config.toml
model = "image classifier"
activation = "gelu"
moe = "soft"
pooling = "class_token"
beta2 = 0.99
adamw_lr_other_params = 0.00077
Rows from block 7 of a small image classifier, named by matrix and row number. Rows with one number within an expert belong to one neuron, the router's apart. Each number is 500 + 50 x the weight over its row's rms, rounded and kept within 0 to 999. All counts start at 0. Numbers have three digits each.
After each expert's rows are labels from the 100 images, of 14848, where the router gives the expert most weight on average: "colour at peak" is the nearest of a few named colours to the mean colour under the peak. Only what is clearly more common there than usual is listed. The data: small charts drawn from random numbers.
# router: slot weights (model.blocks.7.mlp.router.weight, 64x160, trained with AdamW), inputs 0-79
# up: expert up (model.blocks.7.mlp.up, 32x32x160), inputs 0-79
# down: expert down (model.blocks.7.mlp.down, 32x160x32, transposed), outputs 0-79

# expert 10
router.20:569463473479461583488519626501406543424438421530440517538506405530473525363529414504501514548543448507454550478499510614518564491479474451464502558555484477598513510449527528441455464552506463514530547448509498565492462421453495500471527534
router.21:553459481454576556479571599483447505425397432474368499508458424505473539400528483477458475602488414502447473460536501560521527529480492543472560483488432565585512541559548480468487481546488446534500464529506456527509517516579414518477443483
up.0:413535427478533515600481620530500518498489516466540400472540412443431481493520488479496530546505458517546548435527535481508516491551495469499415506389544510474463504486442436564535359485536523469521490443489488499563531352470479481552544558
down.0:481432421467519573572431504481498454548545458583491529562461513550502541554564516468470500554449453466535458495506574477435477419519521476503433480553539477510446515620543536582527549488565483524454584616543631546506537383473483376551463492
up.1:527482443527502464513468460591489461588522517464476460464492488517576570501555475374530451621487467483522532508540510500503451526448523407437419517520571600401517480366455507454540478564425560591575470494493494616504512434504500531438514455
down.1:506454517372482501453542483528496451437507496458506485510467574444512442465543576546482522487545540477460424510567574549534592533629435406534493470472542490427540463461538454470472529506525470538570430526548566466479485492475552432442456504
up.2:501511541521483482618532529552504458475589583493596524545529474585512522541556582440461528456529531518474424453527480460505604443499532634497465466525467447514409578443493540560425463541482402435479469462388447483448448553446575535484511573
down.2:523552502496455450496425517554529433539623443515561533407614496473486497537544518464470440609483557541517477431452606429506541505503530440483442547574437468483548524506529539533566532519497562444500480505580512406489511533434488541451487484
up.3:526524494512472455504385536530576556496458546427479419534541438530547474445512596393592503436482499529549540414447523499522436475564513494530581498491463580518482557436410515514491499517459496524472546513354384447453546501419549548478505541
down.3:556493499555567511446471420411476402612489544432530455445524446525498525405509531409547566500532415517442531505486454520534506483548406437457484483491489524615604448421554518474466496449431545536489502453477495438492426431552476533488550481
up.4:484462407459348452563526520431476465537600581547473410500552469550531461501505440561462494622506436469447484486407522451566475420510563466437500513516567471494566514500534525560509505410545503492502552480474547572498440553458554437454491520
down.4:554492515537439485459517487548496561556581502563410403475494531464440436352563461491505529524554483474524527624454499482429467527575475487571569434541576510555589499596509488462506526493581474527491436541587476572463501505486519452557440507
up.5:481540484548500425583496576517521467488556543498483487375465445491498503583500494561524485578600512484462478496538510507621441488493455513465511499496634463523505601555534506324573433464382569599488432464513439486501448524562479541471510477
down.5:459513472477435414536449444414524502527464400609481444623488532569478441407495549523417516402504521441496429515486510478482496535525555545488519601446501462512461467509451472488533473434583505439513535520500534618562349385442592502488569501
up.6:442515479577537517490421515406565513447574453569405453530441460523576487553509429614524531474492465517550505574557510510606545491547546486492469461511439494577513537520445504533422537509447545462498518553459455406512532426491460489547512597
down.6:553506513508414454626473401486473518558544554489543432549443548538482452526501453498574525457526467498442485492520548446486455500473485489541423590474496483537490491483391565481452415536532497537412514461416403516486486517495600514519505504
up.7:442566495454542433504426438542560552502549494599484571587509479482383488547491434529467532531426548532582463491549487463458500411519531548538475554438532436466493534568436516535543481486501533475527599444553432473398471514470477435464556571
down.7:537538603552515481429484498429530449466465424550415438413532445543465497446540444499542503475492445445554497483542571492551497512402527468512494498457502536430571432407451521533577461502531493471546515465432567405481431477436533521383501524
colour at peak: brown

# expert 17
router.34:461415450444550538524489538470548544539440534568433469509500524479405493436436493463521494521519522430544596464537436551425524516525525518448503547472514429569540525494472411562527592534563524503536480553507469445474491401556548577547488502
router.35:479531466500474517501514517498450455534526508563509514483537513501496462635517408472442516523458564523440508564432547546574592545462458515400397521513539533500471458491529615473463467450482409395505593508514553424482434446512493500479488545
up.0:459398499506338488509543508577538501501554547479492414555481511570514453422513518466483488476558462509491513469521517491453498572448507513486515448483554553574548481364456485416538474564535530487536545458589498563421546515563478487535470392
down.0:545480564538482462536450469441533519494489465442477501445530489518502521504452534515578469603450448428467490399484480460563508433583510405541573499520533547538480468524605577456536454449472464524486480517412578410582478410493509487397431510
up.1:562476451516428438557497600411400481504599456480462550581521481436454433510504422516560429486483522441458509501421464483538505466465556452521370527372429476527491491553511491557480498494473521445470523588408619643498491517540516407485547554
down.1:491373426507413574461527383578556483533488552533506502574527506461524552429491462469464612508444491568514519467546459508455539483607554538510369523479543479516517433436458496468534494480453527469537564358512528441442565481518516395467505437
up.2:599525503474473384510515432590550514617556545503498545455549475525474497533570610464514514548578519514457510487515513445439482560506453567373495528584491492419541449480418537401481468508498495559547443476432572505556461418546453480495515537
down.2:550445517494473539384628506492542476464529472462545464498496562447522577525421563416494448561485464480499482488468413548528569489560464493509478488461503550498529513482493487579436532476493412536562466480542491606512464573544569414580517521
up.3:484470517443504555407536464466506511511429472532495530494523513493472457572478427468472473557502530526363542517465393505570479463401599565429533546440449447506453438442419425567523550499497537524566550566588545547526537491479499482481515524
down.3:504426566509411539589458550580503580449476486467444410491507461553563494534506548515579464474526541487450449519507564459475512514649448403509516513438513516426562550576482455546492406475483452408521658503467567540585489444473448537443529458
up.4:460494422528416475519600497480454456600438538474491634543550515602527561476529547504466509501557519497547508510615461490445524578525541462463392492458479405583558429486551493459529444439490498523521468520471525562527501425545478550486581479
down.4:458400503516510554451537527493486546470541447418532495403496504539498566500488622457518496524483527514515569485466472421550472433450408458462567465482570533486461410448439495523468437547511480507546456550485614534433523467553549531493562523
up.5:526498492612456490398577535514589392480409462508454398525552496526424433500469484508585520510510533571362481448456495487523505551463606512527554472531525531472491573531548442461432494514395521459572565482483556542511574560483537438498567534
down.5:500445474425498512462581524574444550511403481609513451489486486609476522484461508499485552455583487583588583603492535442472555487548585510524475553371437521512547542481540549547530507519483441507532506474470482458487554515552421403553510476
up.6:521594536564498519420521528523532481562453457488461461571494455468498519413565492580495523528552559582422426591388485446481497423486468430515511453484446544571548478440451474489449486533467504543513494504546445482465482437487476434438518474
down.6:487520583524462430447490500453515571521514509590527463498546528527563451567493506544557529519483473539467512508508518437563532502504514614463510443410510572463532532465509543493456564338529512597460536439553413430467530430489466487486440519
up.7:334527491498499461471496437535598441457595501445447428569459535531566467457523527523543458448601482471452453554394509607546464496600512515533484457507423479533556600516477593479489502610463432583539511481558546572482532435563474446431449522
down.7:452592490485509476612542520512450534398506420534547572501497492493526490490492458509490560487572498498508514558451504434474518491501522471586462612547482462451544531597538530367445584472521479528552419547522513576483575509486529485499484503
colour at peak: pink

# expert 9
router.18:502589469504587575465535502508508497552595469561526537565501399517545599508542499483410595558515450545446499514490566482544495590532468492429476568524479545453489478509531492425436426447552461474528475552449498404544450481595468586576511584
router.19:485569531575499525485595440544433490545428515524526473528448488494431413539451503565597481560446611500583450582518560485494535451525557489413553536423562375604494529404409491544535501461631532486468496451446430429511468539510511472472547450
up.0:415529490457518564456457502537478407514508532517519518546505530606431487494503540495521495480522471512535517515469399535456536548359510421523474551406493511455563486481456390451515509447518525527524569558528538522465475534565572499476539634
down.0:573459539513558508600517491535455559453484473519478449583501537555574404574479466483518476576532524545544533400527514455442594582492449490564551534567434522387456599481452435483461485475438478495480470506477503464513534575482516459482484531
up.1:461423475524555478419527447529504547604481531584454550495480406482440477382583515464485459502491516518432516544404592512398424489457527437609446537473468478533441452468416495487557462502449531504442505474522515502495491539508536473531568495
down.1:440496576567525535430468501541608387562404564531592470468473470480448505541556559525355515596503444478618465485529475508560441497425537562411427561494484477475519552528482530519502474538429416513464389470528486586469493514502459443467432544
up.2:530475486454559490467522496536430485496518483478481522537558456513531567460505535430661460486504508455584537521503550418457591441536506358431550515505527554527505493553466457351500490509426395532543536584573625511428575511520540527515423560
down.2:467518518495599617498565597467453519442446454624442522431436463463498499495470500526502503611483509528506496490508460483537453490545478459488440447515482529465462508384527473580518515556569497553485486564457497533529431565568571556501532509
up.3:432426408587414509541456433443504484377491489456535494437538525496563506559485580424555532519433508515501519467470452474599536408509447471432500467427572484401476527498565581470550478462489382480592551544476554470467553448600498520563448557
down.3:531453509486425483490508565505414520464459436491548470523478487447518474516488547503539502510457501550450438538473480485479480506590465544503482513590481452519480553383459495550477445528519474490531416521534476555496479566615584506435625487
up.4:484491442573508466413496524494528533493642500433492385470599570480467534602438402484421541455548482515564524521511591559489518585514489477561412514502475577531532505511525376504456557555442391514531402438523445483512483568476489482503508463
down.4:531550572483606523557507473438410517459499495495426492562542543514404521428465464553530557406452551464565462440498529504487526444520420435592484541512475524472474444506487553500456514590450455505448460503462488530645460446429468488455482545
up.5:575442486514505510488585488567472533514479506483506498542451497447544514533555496437457528454570411408556439492542540448500359550613525459450518395435526465536497584422537415466490499410470544471592534533493453516516505418503606516559499523
down.5:446440555454403444505381438446481539517538449530445494482470516536539513476452565557531508457450544454408497428410546476460540420528566520549477526479505481554479479565511630449580454529441434513532566473528573426403537514489424482496499407
up.6:531503498548502466478487497495533450494591448481477482495457517422463521505452476464527526555466543467556611452524484477559427440491511474499306619465455511457501557490557518540492535478458541464502547561548473540497408482579507522409491521
down.6:542532478408482514508494399481533475444505491588540442477451496467551521483553521535465459502517509532441461486474578492548570610494373369576587438437415443491529517530543481518517555520405490593540500468574460521443553426583497417433529430
up.7:482445408455539517539517503394532545423509439581431593464478438530465519487538550519505476473549548507506440587434463487520528502479526469450536501458563578495411499501486481503578567551475445492425519558562448462534547483547504339496472500
down.7:570617474565531537333462472547428500528487520467488471537483527522568594526577481397508507486441490405468519503411459507446440407505438506580465455515520472318429560473474510492439465528539526544460485504604584438542505422423537525512490612
colour at peak: pink

# expert 20
router.40:508516425471550491549517495498458457506484513572548487400546544552414433459477526450490502574507582518541472470556507535436500449430567600501494629477472537451430469461436453546564535522433580552450441590515441430503548484536506556501530499
router.41:519517514577495485560446454460546438445540484441486569557495534527546489551463414467511497500605463502553442533475479487520489604631450610478489461504476411464497386526511502493503448465465553506484539574525478562531589537513449531518476495
up.3:471413506461576491537433420475475502512519504431560601446489480463418497423552485456482477446463464528537487529489548560549471533433462472510492516435508443450530544539546468434449392423522564465503556488357503577439491538541541468556570535
down.3:462474551506467524425554525607436537495487502411549364483496550516527471507404511463578536420546482592523453474457488463484497393423517495402468526450609602564535522392464494536524515467522487512452537535540485511530493553495506519531515442
up.4:506479475478473495534486572514601480504464466532505513453583502534576469502529484494543549499589524480526562516486388384436565534475457423481499525574570499535462503461480523486564524511536492543522442556526582513550501511493395543455599571
down.4:512505523514419515566551507465544485416537504487454554390435501575401599517504502512528467419521507491558424527497572485499465532528529527447555452472439508485453478455513497444445545565528401423496444485469495588434513437429509459552517509
up.5:486551466561469476486467460478506502539509496534501521522490559540577472576499474507549519428502528454560417483521457412490523500573431469427505550462517451502567501445442559444484461567524489514529515474540395509544576514507493454542399433
down.5:529571490555529580509541530437504442435455510447446544522463448388420559500419502456511477583470522462559556461564474538456529504456543488474583554529491433561574539515505421539474555442480496537603452384510588555476487525471519529545463513
up.6:467415459505530445458526495529516538501450497509524484388496398498573533563493477384456349541515440540513503490554540479375528562495529525527531539522436517449526554406531577506454497542421550536535522444390495509486408445526517513397482462
down.6:537470469518491482491403570511529494465592431493573434588422501436487546516512547522487507498482526521412569498482508604519521494424503530533561538458522611458527446480566498471485575557515598439371516469522505481427469420502560505448530500
up.7:533544463443492479538530534458515433539406540558489478480537573471483534501446465476507538506480569612388451501461444473446472454473452540476549468463419454535451600527502493514469570380545512542600493516432512491414466498493546452359497457
down.7:554486514455501435507477545484473421527552443472587475526537465518487505505416533595555407465563579433588531495460475459552468486446538532606468531515536523568537517503487513455539382492481540480466584472532527515650523440483525520509518453
up.8:499469448537544458515455498416530589530441479443497580480511513504397504529393485543537511469536519453473448446559502462468497516453560505549541504490469497496476506472460518502524625433478524546640562426429504554488523476504541447452513557
down.8:412419479535499556521549466459536529435457608557423466546494456489439515481529412494550559469506510592524503386416538525512467480496543525444535547455455545542460421497508463562561405553498457522469419603511456495545507423548540458499598582
up.9:548526499480569497412458321471495524496511605475574517495506449542614545471441529431534501439498623424536456577524435508503531552560484470504505446544494519457526452542492468551440588415497382516465600494519421501567490550532505454429532540
down.9:439527568461475566453485487476517527467491522397481470416542454522422485421507477438483559449519499626421482465571470427571541510450494551542372442596472515524443519574460511451493543528554469501416538488442475483489578463436627513534472504
up.10:533430544540389461495448507515451421478473567474514486522495427498527498492542542448475595529502494452490500552475429482555455492523539564513504511589565439491567461533524514581412566532489450454404512467495510622496461517532479515539492525
down.10:493536556576470597488521477511502551486534504478538474478588513470510421524583529476425502391457481441537497495462561509595564570594449554480466466471492495501481475575492569535448531458561415474459447460476452519456550482431520403439496444
colour at peak: black

# expert 14
router.28:507586481583493531430537454482567425588540539632526421552530524449527521466466466514466584529562494552441509522465528482415493580532439498533503523535487436606468448502561471507497452482542516535554568511554474509506463510580481607530470439
router.29:534502463529484537573442437427623537502521551509515570571494559492532536557399490515630469453480523467582478474488423462494501435561465486458535457537461552528419526483554407472483494494523480469438491549476442546532529535461471581513563597
up.0:543462458479674508434554426497463489483568567556476520508529562421506552497505533471453537540526415533490461412507433516432484506550474554452570457487452505538479520530586476531502478478552444486527508530447484494503522570500579551605425525
down.0:468545587470474511535548513551506528514642581461499526504522574487464540622557563500550486572517465542476517512425458516500591527599506489500609496486525518477510489528487603507504517418398418552438578487503539448498553440501471454501474439
up.1:445572469524536430517454446493428458488542453501501446478466614480529500429490499554491546542554484445464493527524534520481493466481418446434473526518457416522463523438411485541528560616547418500432529594553499477505511547544510466420515490
down.1:472538463433489402426534554545443497438492580447540513529459550498489447490482527413489528652534398489473551545471457510612474421502434457522508471439562511461436493499472472544457446558552435462416505585434499543581501593626485446480491478
up.2:481603498460514469519532566598498453572577578546487525480567538465428541579523480526501435482400509451532509503538553562573427615555495547601531486553562548480551536495471452485559545514534456450485420432494504480466520544517513508573484476
down.2:454500575536475551542531495533495505573542438442531480444484510514562483510516499557384444482439492467558536477507483447528493560435464412525550549511466385546551433528496463445516605512635468495572563605415502529530429453505494403520368486
up.3:603408443478593516583339439428483522516504518491511573657441496463434571506485444389486457476516479527488540494472540522480414491497515508435591557502565506533537477509508525505484544581521480556485522448445439622550434521563457428470505495
down.3:460499532539489615420508454433556493515507514436524520576564543456476529440365477488525471500546448582630535563487498466501435547512511435366522473619401547510424554492527510524490588476475585513501491508466412485441525421534486479486497455
up.4:481545573571513509423506462519451583416490464485562424474446471413479569428560563417541494488580419519553520483493443405533522469506413533466526414495580513524436512552502462444450483430580467494574478475420432506530512543489434459408559576
down.4:586496501405493534556496520494403517507529578540395505542443513502525467555453567508473521539462524523428419516438521541502473575493430486518491507478489572540497524486498522447456432505488507476385498470487478447554542579453524573476641428
up.5:561482528426510476581517492503476554458455515485490501463472558495493453507478490586570423515506545538467576537513533573514478475460541489484485510564574574415482496459465539462517617433452494350516520482502515501551458471428546407527460504
down.5:586533583453535508533447517447506501535422447432472493501473549381466552563465500468477515435488612506534490507475552470460445462418568466596499469542548478549524490478432531468492608445477536541508523427538470540476596506409530462547419543
up.6:510506604513545526498386411472426455540528485573525468544459434464454482455543434472469467549504554464539625473566462503526523550461464562462539443401516405511435498492520550473483470455446465497462576456406533587530585513455561482435488510
down.6:532481522512437422475431532429481571563557462469534567543532503483614483437453520427645501505525507458447489491482554466457471562390573558538512480500433518528469512463408556421421514524503380453452505463443527530509513519386575523471514560
up.7:487461592413463552437369453420516485563509462501580523476520470518470544511530465459426487516480389479455541594565534533507496499576540493439537508533531477532577525491558515485489540468581553424490465446531512599522517509434530334507534454
down.7:412501486586470414544553456500431550542496464510502517436563511538488550335575554519648505507577516510473434493452522491547457535476570487472531470480519539500532433538477565582480465497532546466485567562484487447564579497534525496539523610
colour at peak: brown

# expert 3
router.6:467566515450465489489428486472403415597545492562503452583529511494531506567523482489535530602445538514400621571435520452564516596521467567487355448467494420442524466458524418480568455414509601433531565486430564479452434498557473458463431477
router.7:539506537576607461525542590566483452501485501533414558501540388533484488469524423396479478534499493508507530403480498508505503501448553608489484595561530531514473452533566531432450517578460475530510449463474479471470551413467477475552457544
up.3:543494489496457424557492514506424446457543465426527527570417515532484484544578491543481559530474510420500594502488564462544448485534464488403439475490499499503546579434507480540507471510612489451549512482500511596492433522410472461549518443
down.3:535469485501536440494435470487562561423481454576487461522443471544394603507547523407420480461529507443348499515506523552480580511612498476437461532596557493469499534558528532519550488545422460555571508562566491466542560506420471504534585517
up.4:616488519490480535501518449543465588564545441551546429451488413477496434479520594371442497425461512461512550486524482493537476550618541504425519512502557469449445495516561555519568457437528535447458515595493451539496384499500528491543476459
down.4:424393515529477555447507584568495570484531446446523467500473486449440520502444517503510464622466549452554492455489534521541559559557528448488539479476480413475534434372526615434523568510482498423521555523503499613504452548466561457429454505
up.5:513486446528443588451495553552497479557438624535551537398491486469438524474547446509488519486445631464468462459510506481435519468432452454427480455445451577506475448549489477479579654429490467553591456451522480512584458444514501542419516597
down.5:465563456497466564493465428563502558544455611559453544472474559521543546453576461408470566568425486491481567561519534441510462431415530570506407502397437534621498432494480504486503538468451496558528475502492493487593477561527459532465634519
up.6:496543501635444489492528477512543480526448479472403492572539488524626477416538429466533519530545500476513557502441433440498418516523462524467510530538507484506465586453510515527499559486506507595518533604437491451544525555526513541428528495
down.6:527456558442531375558464497546504456588536477489533457469531447423590534576502577551480583483488480555485614494499530459604603465447552481455490484459482529486489351583517366475550490457516588469416512399504475470543524497447433457586503463
up.7:555527527588474464435584511498526498506495571514531520461534462445503456479505405509457464499455527445495409484423501490448467444421540382490492588502454608571519433448494472408443593420480517562570424462509473470505551448504485582385463521
down.7:516508519488540544510555428544527540551468547537527453409396438524486395478534486486503545509471445490564506537440459556641543473452482540483501488481505592491510448448486495514538485454495574532454428598470443602547529423498420529528547499
up.8:499423553559508461479513528514496470495457472485483541497546451551506559524489494498495506500544557508464520457420600429466419421428430546524401441507419404456441492445488510439554456562553479487559609550484532508514503469482500434523477574
down.8:404524418553386455480554508523479569456496453488450551541512518525501456494625474505497512441513497537560479465463449571528463477566530575338448466527520479514472449507537471508520481448460394470455563534456591484480546547520439524450456526
up.9:550470514476535449579524623481492555453512497443458525520546514459458431477367423652540515445504435533511492493566444490589385504423485467515562460455540456420548448581568485539550417506496359533503544474488556548546521530545449472483448502
down.9:459511509556586502424529529466455470616451507597487439511552455430470545458541621491470443638445489478398482423481551542441480574473444389562486546470493470518464547498491521559506578529444452416464415468482482537479452436479600572583582532
up.10:505505479472487546460613539484515487460529524463555565525432404566476472489549403524470556590464568449511501505473561422502463482442527465492462574533426493552527465455517479469519448514437464560452467461419625497448515460442463441453515549
down.10:512510433551550484460570503515511516434396543605434543449514406489514484452529578416505430558445536540545517515586555478558468464536570520421494489481527540444516501607519552513465516443460459551455429551447472577472525447585413617470501513
colour at peak: purple

# expert 24
router.48:474456504502515525455523500505481439633449472432461469483581526489549513565574445502513514588465458550461525593489413513521513585578513486508442531547520388442602508434602450463519477535405511509498499446541559485484575506529436447493431416
router.49:498541473514424440471517513486520493565427467473386466487533584506479467558505465495576536553553459467490525543466426579473504597556514498481380571497473431448489528438599473531580551456433550441579452490506526489481598482531455493453511443
up.3:513630525502442529581455477479463543582559584489482552564552592495475500509514466546518480600485491520473597495385449504513508482552537611488395433517498544496531502431456531461424442545474486505571484598467544500559475565584528438526426407
down.3:367494532426515527470411505438426479509493421456507514513469491528533524519499475458479513582475501543543460520561490481517443579441515432530464465539462558558461549549450538541514448485459569540531527507505481552534493535436580442547571471
up.4:524541488549404480492508410491468461594495512486480457423506502572420403515469446488539548499469516454500437556516496439447462443528552563455473473487488453513457556548499481504512562456400486408462510525510486403477615568600490506528565514
down.4:550410484480502511466512556514543488510443570458494508414514458563475479541538537509503500559548451572413446498484502476519448644490446453510538493593556416493481470473550557432535398529392416486501470399470452429512530509467452467490482415
up.5:548519463550568480499430541536491495517504537497468530501605445427442526507395516493529489539498536489476433461555565473489543471525468450518499440648495557529622474536454387491450462440529488453523508511506489484522479393429431357483546513
down.5:580399528487491553483575520493500539486470444498508509542552507469477478482497459453417593460542482496534411398449514478577490515478488525522540481448525498441410565467531483504452422621561560463450459444527524491497513474441460524541561498
up.6:412486492533461532443442524548461524584433546456461566443503480576497532569580488424429490548449445602470572491529471545500372517538448473428508442570510499472485476392568486484514451573501562579477481520489493495424511552436528599456412526
down.6:461516478487458502498534392487420452511487586558455531517560549548580504476488411461555498484486563467549535487500489435561460447435483449542429484599485516549483508619444498478453472463462485550444482460485576570465463484554505534493572593
up.7:461474495519504519418395433478509469481584508485519565474423475511490408560590487437579433472501463575565474479465450526502428547548537508419388543430569529492543492459482474462463492564447497481528502501430426553485583536551563571524548509
down.7:476453569439417439435409535479522489472518444484445481476480482473545483513450475519500560512575507540426563443575532490513545501561543515412497400520397490329485423515537516552498456526501387497482560448516507469489431572575481380529505563
up.8:537494429531463501529430510434475551452481503478546436437533516539509586539512437535533456605473470455599537500526565577487525523443521510477466445460516462548627424488470591448449530439496386480589476561474409472498449512422508495417587514
down.8:514463476495502478573485496444455528401513540467478439499547446472516569553530569527491519472556448497484492515502522454532518522523558517551438505456458530455586617538425373559532446488527406600518540531538482462514447473510507497566509462
up.9:427457530575576511486578502553462459444457527467465511517526512407616542448509538480637581506537456494460514530532454398538510507551494467502474455492607483513457508485484538457511464430436573479422520459537574507573518530501467515353457486
down.9:427522548461432467564489486509479513465480538415457529498595507498439493570527634512427497527512525468530461451506461488526464453477508480505432587531597511504467529576430483633536599581540425507503411501493470487474505543576505503547412553
up.10:517523606480556400550498508530498439427486454425482533580541528453536534496476477399500575472531394621496483562549463500473521495514457484539420528573599458474584542455533497547496425540487546459465570541419626529445570476459511494506452503
down.10:452476495524506528643595475581548585430521487557482514482519563520416458444539520550580435580579436335505522496523521432504490478444544545394482468437506444552528465521477506546502576473458420525454512486529511462413537432593523473453439530
colour at peak: black

# expert 22
router.44:397510506477405516549485507487587580476452514494416598508505549430591497535512451472576560547489505449498572552413511548456494454583480476426468506495535479528476477534400480564485509493534563531524520543515564460559526514484568582489493565
router.45:409495539556482518584491514559427477504553565571588515424503582439518496563404516466451450487444521545573526469410511497409602528477401438546468513527611475408540472539500607602463419462466439571529508540516528461433438553567455469488507462
up.3:470460447472565509581490422543428558473411555467459491450621519527490614452521540503486604445506454571465488422396569494513543546473483450368585462478604516478541522530512478433525556453416489478576493520590527489556553354574553448554480570
down.3:479542516509501556595558487578449490539464544468557506455441524527494555502433486441495502554538540460478481466400419451531492480468400504406382518541536527416534457441502510498447538524531500516455554456446518533458519656607462467494473499
up.4:494470585515401437503529484420547469490383462465482486482427593532537461470469468550471478500473477515487477440474461436511484459458560463524433501559505499582559510451520457479583424531514486549601575471550450509505488571445542519512543466
down.4:506563450502581572562420500502496538546374530555513557482444455461471468470552547572500545434444418493454468470478552525530502588501480517580467482463439540485397467496572579510595514521554519515444494427488538475451510522526513501548526507
up.5:530459462455469487582539480584447520583472575468544520544441460487543483526508533510548476513447511478463554491458464501537487534571455486407523530563535493528452563592512513556535544440518379498414527477546583527454588492500563429483513563
down.5:483449447509594514556451447553452493565534516523553444507536480537494442484515478559374487496504528500668431567580494515508486517443496567522512593438467591545464571409533479604531509467400483481596553523532479477444611568521470497516539552
up.6:523500544519552510510521501530533559567574538537499471405633564533495401451538445402436547576443438517583440510516448491489491543538498482473433445412509534493475524447470503537509556439496578382455506557413501463614486416396533494515545504
down.6:513446541470576526473555558461476440525520504561514418432455537538503465497486568506544495573440505551398470489503446512482468477553447493459508507495473433404557475559521404451495452420474479470411469480397457489668524503573438509518502391
up.7:516579407500538412417566510518493480504492495520466496522554494565550458507494576463464437508542488496520372389428534510532434507421490480515449420579439455467553516618413516597442462508430538563514517453507535498492550524451575530489523423
down.7:527529488525586504448479551553469515582440615513499385505514426482573596620618497420504476421576497461471544506464478497490482446498462498413569476487426556569529547515484451498535501465463543528481532452545549509378570476501487459482420427
up.8:511469533526528448500576445413611562496546606573478522544575484506505468497449418494503444477531538531574550431560497543452443499529543465524424481432504546435499426524496486542462561462488533447426511513456466498542404337470516517604523535
down.8:543565535516528621432545554503545595437555479551520463428482447478458517564638581430494531561458532619378535572500491496516516590493477482601504524485468435472536475613488507427456501485462445533543403495491436483446525462508492458460485389
up.9:525554547518557415518506472549537488469552468508453489479524496390459384525534472419507532489544627545518511586548476510501506555607554514468541485423482531523469408442487504488486546518573478528570556524574472587535523526520522511516479496
down.9:457517567491438435493571549454512450543522499524524513550523442549591496519473464577516485462488556501381384448487485535459476494533504456507566546509583594589548554521515495487486482457506573478463514484476500489525460551435510481438510484
up.10:532581473507478464536469499559465424481577549359560609500498608470332560494527560538482435469545481469465482448490477478516480447552501523586497513574474460505601542533537520496560494550516518458422456466432551455499516569535423547497426480
down.10:520369563489430493440507524463526541549516460580457510518574545516575500511549399540393450471549456524564494574576485594431483548533500530486454542402471559461506545467444509509385523452533505445454529569534469500518456394458534512523476525
colour at peak: brown